config.yaml
dataset: "synthesised imitations of 52 everyday sounds, one a clip"
train_examples: 39062
gain_aug_db: 10
hop_length: 160
input: "mfcc"
norm: "batchnorm"
kernel_size: 5
residual_init: "none"
learning_rate: 0.0033
beta1: 0.95
shampoo_beta: 0.95
eps: 1e-08
epochs: 33.4
final_lr_fraction: 0
Rows from block 4 of a small sound classifier, named by matrix and row number. Rows with one number belong to one channel. Each number is 500 + 25 x the weight over its row's rms, rounded and kept within 0 to 999. All counts start at 0. Numbers have three digits each.
After each channel's rows are labels from the 100 clips, of 14976, where the channel reaches its highest value: "loudest band" is the band of the loudest frequency at the time of the peak; "strongest on" is what is common among them. Only what is clearly more common there than usual is listed. The data: synthesised imitations of 52 everyday sounds, one a clip. In brackets: how many of the 100.
# convs0: first width-5 conv (model.blocks.4.convs.0.weight, 240x240x5, each kernel summed), inputs 120-179
# convs1: second width-5 conv (model.blocks.4.convs.1.weight, 240x240x5, transposed, each kernel summed), outputs 120-179

convs0.162:526513512482522477498460490487523535467472505534490478474456490521472522497501515550508522524454483494482510527493505495451528485494508472494505507489498491478515493486522477457506
convs1.162:499491500483493514505526531487484517459492525514474487455489485485508506475514517488480486515516536516508515491487481486481493540523455516500467488516538498522510492482465564492476
loudest band: 2000 to 4000 Hz (46)
strongest on: signals (85); whistle (30); car horn (28)

convs0.59:499522542500509519467449462474474526514475454476462517510485506472529498489498487477529501519511497522505495524496453485493478511492506491532465459478549476523549461514483503474483
convs1.59:515502532521470480473493497478541491548457466478522502504486453503485519553532487515523506475522498519493478526490478513476525475511507522529515475503473454510463517463474513498523
loudest band: 1000 to 2000 Hz (34)
strongest on: machines and effects (90); hammering (58); laser zap (32)

convs0.148:441481541472522472469464506505507539522513481492510479455475548457528486484532534469451467419502485517509486495535487532520495505540475512504486464448532498520496497500505495504516
convs1.148:488494486530483465522523455485477524505511467521506499488521502511526466529477529498478517511521512483556505493473487524459507536554492493496487462481503512494481527483506511506517
loudest band: 250 to 500 Hz (91)
strongest on: laser zap (92); machines and effects (92)

convs0.179:484487483533499514493535466498490468478504499444540517463488513471492528490515507499532495496479513499485480547485517504513488490495503496525467476487505503525535514499476512484452
convs1.179:494508471538505508519483522452506544488499501532540513488541502453528502478493515511482480520486492530592488521502521510492511481481511494522473482469479504449481472508493470506510
loudest band: 500 to 1000 Hz (80)
strongest on: signals (67); siren (58); meowing (26)

convs0.214:502460501444486470473470540493496499513513493484501451511486483529505500536506510492483494527480460481481506520508480485515511479526508527503487577530477499458460510524496484497498
convs1.214:531500546493514508483533502515505497515489530504493500476573486498481505475490488526515529492497509482509503498527525445511541532525455460498444493510510481519490489475523531487550
loudest band: 500 to 1000 Hz (56); 1000 to 2000 Hz (42)
strongest on: animals (90); meowing (49); howling (41)

convs0.86:532497527402497528458483555527532469462460542509489533531515511499461482474467489486518479457523523473492488519508525475496519485478526494480527479518500459493491503498474496513475
convs1.86:523481477479490508514474495515503473486508520540480472509506506500524482513456499492493534466515469491503525477521494536488521454503527546508481472505532501487492481493578535499497
loudest band: 4000 to 8000 Hz (31)
strongest on: zipper (32)

convs0.22:487542469490488490514536525470529476522481488490459487498553506519539555524523487511451514467522518499516521527559510537526483549503503468554479479497507570467495491524461476484528
convs1.22:483498470490450533495494508506520575455506488500535468490496474522485489535486485549539509487463452510529506496481486485487528445499473513506442527511498484519539522468482470479509
loudest band: 250 to 500 Hz (55); 500 to 1000 Hz (33)
strongest on: laser zap (59); siren (34)

convs0.190:577485509538506507477437485508529484492515555488491531503496498495514462533486478518470497454503517477519512479493527482518471521528521492495514516513511499492529487526467539501500
convs1.190:457482480451495491499465522483507490495510508470483525495494447498514476484526522483517516502457521533516504510478415481459506472462511501518518540513574495490531531511444514485451
loudest band: 2000 to 4000 Hz (52)
strongest on: water drop (85); nature (85)

convs0.85:476478508505501494472531560541516518519494549483514516501465477450459478483512499450483502486483486470505504483537458473483504491522527494492481469487519501498495527491497509522472
convs1.85:475486473501493486492498519520532497488492483491468486475490530525502499497465497495486448478488486514413480501508500507476496501500484474494536493466506505505516498449492547505535
loudest band: 2000 to 4000 Hz (48); 500 to 1000 Hz (41)
strongest on: signals (75); siren (42); beeping (33)

convs0.232:533432479515530502511497530518497468533454545498488513501514475476503479547501508491540482460533523478475537500475503512511476480474459510518510511489524505520488497483531456496460
convs1.232:512465480494513471504517470560481539476502472504469517524489530507488531514426493493515562507525467462510531491516476527523505461485480542471482506463486526487492523477485506502504
loudest band: 500 to 1000 Hz (53); 1000 to 2000 Hz (36)
strongest on: siren (43); crying baby (39)

convs0.8:479503483489516533527554498527494452492538478499515494498545485464502473520488505492465487510492505458498506517504519497505456512495484464477525527515502501512489485507497485498513
convs1.8:516470524437453503497502493520445478496556491472516508500512486470483504534496555430520486521486459500498470489568491529528509486504498479500511475522494513481510518520529492532502
loudest band: 4000 to 8000 Hz (44); 2000 to 4000 Hz (34)
strongest on: coin spinning (55); hammering (28)

convs0.139:482532500464488492515496508533531486485507522464476457528511485459519532502508517484513516495499560500498536520465454484476509485481485511472455483519479483495478518446515448494535
convs1.139:515483481538505506468482511528526516537533498527455505505481474460483526526467456506541530471511496516497480455500484501509512486471515521538471494473491464457503479518489485457478
loudest band: 2000 to 4000 Hz (27)
strongest on: machines and effects (70); hammering (68); siren (25)

convs0.231:484508492549461496486508517539466510482487518560491453525560481477459487509482518478543485513512479513496522528514517510530509507470475468515498501499538516527524525521508525486524
convs1.231:522504508455530514489492481512478524508478517502472511507531497515496481546516489512485515525530501517472498504499477495517458492488528478497477476480479474506493510533483514526513
loudest band: 250 to 500 Hz (51)
strongest on: laser zap (96); machines and effects (96)

convs0.74:478489490488487492475451503474541529510550435481511521485500442491518470496485488497497485483531529448499466505490481501516459475525497538480511489500480497468475509460488476471501
convs1.74:470524504477516488487542481523531464506471484496489529472529513492489496523555509493501500483530491508490528495457530501538509510533467519465498506502500473466495472524468541524445
loudest band: 4000 to 8000 Hz (49)
strongest on: household (97); zipper (44); knocking (27)

convs0.170:501472531464479470467547477481476516530463500505474498509493492490516554490530465497510483511456456503498501532540481498560482525483538518459520537507513468502515505524503435527514
convs1.170:516500507522501501495488517471509524513531518525482498504502488515514537476515490490563506478533501507530491454492519518525503510460531505440498468484500496478455509504489477494528
loudest band: 2000 to 4000 Hz (32)
strongest on: signals (52); beeping (42)

convs0.106:485510479475486506539438542478463492495477494486545524476539492538452488490529488556479501485456536487514507481512510507503490518523538479559553549498516511513479491481497511529451
convs1.106:507484483493477490495510471476514473474506472517476509510524557480501460487508475486522487504524474485479484503484526499528504462559520524488484476519535486459500504493461568524521
loudest band: 4000 to 8000 Hz (35)
strongest on: fly buzzing (47); zipper (42)

convs0.69:539505500561510513487532512494504509527465537462515506509532530519508473507527499440487517474510472498483523517479493523521482490482540466475527537469471494508515537521503505515509
convs1.69:517517493476504487498472542458532510491520456548543452518497534520520484512498500529477514547526467506523466499506486465486512481532504536513535511467493482498497491489563499485533
loudest band: 2000 to 4000 Hz (36); 1000 to 2000 Hz (34)
strongest on: signals (61); beeping (44); animals (39)

convs0.1:491495539463501490476486514504527455497520426514491533490494490484433517514507544474538477444483473506482486460503502511512515501496524536528523510542491509496542518557470511469497
convs1.1:491483493513471541500482523495530524457465511510463514520495541497456494465490448463453497505509503500505509510511502509504495525529466509493496484464550507484490494472523563434525
loudest band: 4000 to 8000 Hz (47); 2000 to 4000 Hz (30)
strongest on: household (62); coin spinning (61)

convs0.65:497470427478514534474479496521519523485452517525489501483489492506474462467511501480527500490484510494492533540498520506483478507466521462471483473503488533510493501500494542478519
convs1.65:509490529511528512538513493482469496503493517510492484462485485480465516489499506509475499524494483549513518516512453447473487501483494496458513477500528505486461477467494519473531
loudest band: 2000 to 4000 Hz (42)
strongest on: animals (97); bird chirping (91)

convs0.7:486478527513480453462516517519483532505478453505504496542514476502478478493491495505476505496532512491520521500531478520541500478494494502486469473477488485469503517511471506501516
convs1.7:490479511494452495491493522536528489526468545444506464488494505510484532488497503511525556472505470500473446535459505536492469492487544462491462518491476478523537473470515509466502
loudest band: 2000 to 4000 Hz (34); 1000 to 2000 Hz (29)
strongest on: signals (65); beeping (55); crying baby (27)

convs0.175:475480453474503467513487481532491447480510551501441497559432513505497518499485518470499539450465512512483519479521516516508484481526502483514492481514532520492439484450485493484502
convs1.175:516453562484442530540524498509493499459467494554487530514481522501511479488549486462531504486514470534496509479531518530479491499527478507508511508494461521473484491538471509474469
loudest band: 4000 to 8000 Hz (64); 2000 to 4000 Hz (28)
strongest on: household (99); coin spinning (73)

convs0.77:483475505461515504505489524501525499497512554476496494492469465479473486462465508538496472495493504421458530521504490457516539484507499514519501517532521523500481519522487499462461
convs1.77:496512510461502468478517504501492525498449502510457495522489402476513495540477543494563499478463469447504518482510505566518478502482515497500515461509502479510450510491508489528504
loudest band: 1000 to 2000 Hz (49); 500 to 1000 Hz (33)
strongest on: signals (68); siren (31); phone ringing (29)

convs0.182:481498521479424519462513505514514480555456563509524474493520506527497493518476471524497446472507498474488496485500512485483484470478513487492502478452506515473505541468492510512509
convs1.182:502513514531486473452507537507525477494560433472514514491488516501493519500449476536466508480486511497528513545494535550491501533473482494521522470471530495473511540505462483489518
loudest band: 2000 to 4000 Hz (26)
strongest on: animals (86); bird chirping (66)

convs0.37:504488469456474510522524514530464505535504479465533461484479471501487492475523514522507514541506530441459484488505515509530497459531493520461516471473494489481516507480475490443494
convs1.37:494533463498489468512466504490493509487509507493519469487529468520511505493470502489514498499508510524476486467521509462516503520499489547472517482486484449498507520546499529524508
loudest band: 500 to 1000 Hz (76)
strongest on: signals (62); siren (61); people (35)

convs0.51:558471478505532487527541491487521460555475518478510563498473468490495481519539496492530471478502495463495491484572503500507511510467509493527484511470489469543456517525473498497459
convs1.51:460507488507483445483526465480478511507517521473493477517488466476489494526476526484545506494503507473489509527493474459519537477493507470528482487504477534482478474506492552492509
loudest band: 2000 to 4000 Hz (43); 1000 to 2000 Hz (31)
strongest on: water drop (75); nature (75)

convs0.212:540486495510513466475482539510488530510514540481492537513495483485513529507475489490465496494504513495522500534541459492502502494479471555572454473491478538506514486494526526504482
convs1.212:473514472491478510523502522499528510506529492528477486469509498483467520504487501475492459445525492514522484483503478497470517478492479472553495483503469481484440515511487525499493
loudest band: 250 to 500 Hz (50)
strongest on: laser zap (77); machines and effects (77)

convs0.114:484550499465492505493570490525488492464511489552494472505529501522497505510503476550528492500551471487504487444512484467470526490473507506457499504509510487551480520523481484504502
convs1.114:524526479509511524493473511503516505561456471486462546492455486452484467535459504505530456540476516509504504540470465488519505502464491467539462506473561465510520512525483494525492
loudest band: 250 to 500 Hz (43)
strongest on: machines and effects (94); laser zap (92)

convs0.127:487493524474473514490481508534498470450551476480539499503513513518477489459467515531475476506487463469500538463492529503477483491445519498491507461479488491474529518488499498489486
convs1.127:506509476465474443521455501486490459505492474485543485485482497471533523483480488494489509541528469495513492495508510527520519546457453488507487454531526468523476514524498522473517
loudest band: 4000 to 8000 Hz (61)
strongest on: household (72); zipper (57)

convs0.160:501473507538483453518494461509516492486491505460482457480486551532473490484500535501495498498502489491497506537486502517482541516518513510535519513563502479490543498529489507489488
convs1.160:502482487504486493496481515494433518506444495510452492516513465528457515529500496492508493489466476496529493470484418532511495496467465511513485511481482498488517504503482526480513
loudest band: 4000 to 8000 Hz (35); 2000 to 4000 Hz (29)
strongest on: animals (99); bird chirping (91)

convs0.151:486508454514489493509430492502488494499526503483533520496508497543516544492494471439515498502504494527536490517477501457509512553521532536501495475475519475536504491552508538457499
convs1.151:514471524491493474512537491473518529521482527502474459513475478488502496519468509568512515539464479511474475514492508541489551487536510480502463533510456474507518527470529520515493
loudest band: 250 to 500 Hz (46); 1000 to 2000 Hz (42)
strongest on: laser zap (52); water drop (38)

convs0.140:499515502502508484501482504501519502477514473536496522494508527543505497505486492418478521498513570521530485490526512489535456505459512475500483495444472534467548512459533463520492
convs1.140:465515523530477539473485500505466488529499507491512491507489520507448491471522498485528510527556465489469509526480496507480529516525500507473514494545513459480544478524477486462495
loudest band: 2000 to 4000 Hz (30)
strongest on: household (84); coin spinning (33)

convs0.32:508513501500490497468465490532492512504467510489483461524506450520414494521505491535541508508531511533510483477537462464487469464488512473499502478573523489516489516512496495447497
convs1.32:509524456513475506483518475516488519472445524493461471514515510465492544512529543510508480474475510495544482464490492440543524523462468491497513502465457499509468509494512482482528
loudest band: 1000 to 2000 Hz (44)
strongest on: machines and effects (66); hammering (64)

convs0.68:499465514507475490513470461525477476490478506522523531466516535565536534490487488489472511493490509521494514521456511539496513529454495488565494449523466505479496515488521519473479
convs1.68:446494499478488492498486521476458489490475497511477491536472450457474475504507502477482464504485499488482484493445498536506519551463539471452517523450506499504466459490487522498503
loudest band: 4000 to 8000 Hz (70)
strongest on: household (80); zipper (75)

convs0.185:470493518484523483517480538521480546479533461514513495465509505527485539489541513471473510493507532497498484483473491487523447532521531521453493482470456495482564513494513496522506
convs1.185:521519486549533497470516461491485477484502505486456524562505516488493526515530473452510462489484463541471484484469503483493516477487505518474512472494487443514490486523499532498492
loudest band: 4000 to 8000 Hz (33)
strongest on: household (93); knocking (34)

convs0.40:479491521505509490483505518518485485479466530503530466490512490493495474532512494511490499514490509492479463507479525501518513528463531465553481471484467485519473492471468520515475
convs1.40:475467521491508513492466493511487513479559478530509534483463496488523491492480523502504431493484481534512492513514493530543483471474470497535509453506490528503478473547558498517479
loudest band: 4000 to 8000 Hz (66); 2000 to 4000 Hz (26)
strongest on: household (93); coin spinning (47)

convs0.104:497509512440495548484546502522520471518483494465483505511480497469496426532464519509513522488480505524529521506548480553500509525513473494504530543536535535499497523476522499487568
convs1.104:530520472482492505502479493515507532506469524455508492478481475510539475520431498496466521531487519516532505483497469497508479494506466494503501495492520556508459560514453458465517
loudest band: 250 to 500 Hz (40); 500 to 1000 Hz (39)
strongest on: laser zap (33); siren (28)

convs0.6:496515488504470507505454529480517461503528511494513476514533486555487473485532491459511491534532500491451487498517493495516493505464500457529510487476534528485505487478485464503553
convs1.6:499484522473474503510537483524475515496460492515528508540489505484480471495478528473495484490506508521526492464512474455497533456490494530499522519507516499487535489506536474505445
loudest band: 250 to 500 Hz (62)
strongest on: laser zap (57); machines and effects (57)

convs0.47:489543560453505516504489583589451473521478515480515502537458501493488523485508508485474527492510487520482467500532513497512511466488473486495502507491465498507497517518478489485561
convs1.47:479501478477472503473494481461513514487500489481474461519516503494511507529463496495510537569495480497508517525482488513496454468472501521504487507506525512481511481468500551477483
loudest band: 2000 to 4000 Hz (46)
strongest on: bird chirping (70); animals (70)

convs0.153:526494504512459508484533484513492514528518538480508491470498555510517569468526526464531514461492506476487502460506507488493520517493464514461556470473500494474501529519520503499511
convs1.153:530481503489509492520537473499498498459422522447483472515481495497491488545534506512494515533493473471486470573472453522522519496507510483525489521519477455531522533513498488443523
loudest band: 2000 to 4000 Hz (53)
strongest on: animals (100); bird chirping (84)

convs0.25:478520537444511512493510481519505491530493505486475461538513519498521519517488518546520500520521464536492493480503484483464472489511454544479522504515526505453459459514487489502527
convs1.25:478499501528528503492481500489493504495451481446526499510543519490516533507466485484511560446538468513496504524483509549509467531502507504507522521504544502510513532505512487473518
loudest band: 250 to 500 Hz (28)
strongest on: laser zap (98); machines and effects (98)

convs0.234:537512432474484496461521526518548492502503510459515489531508466482476443488527484525552512472471503518505515495495471467472455503491447470525500513496476507489538468478487507490480
convs1.234:489474460510521502553444528557559496517481489525558490502506497514535527537503528521542486492497562526522477522502504502525523495448532462465536495502514459464460502497511553478518
loudest band: 2000 to 4000 Hz (42)
strongest on: nature (70); water drop (68)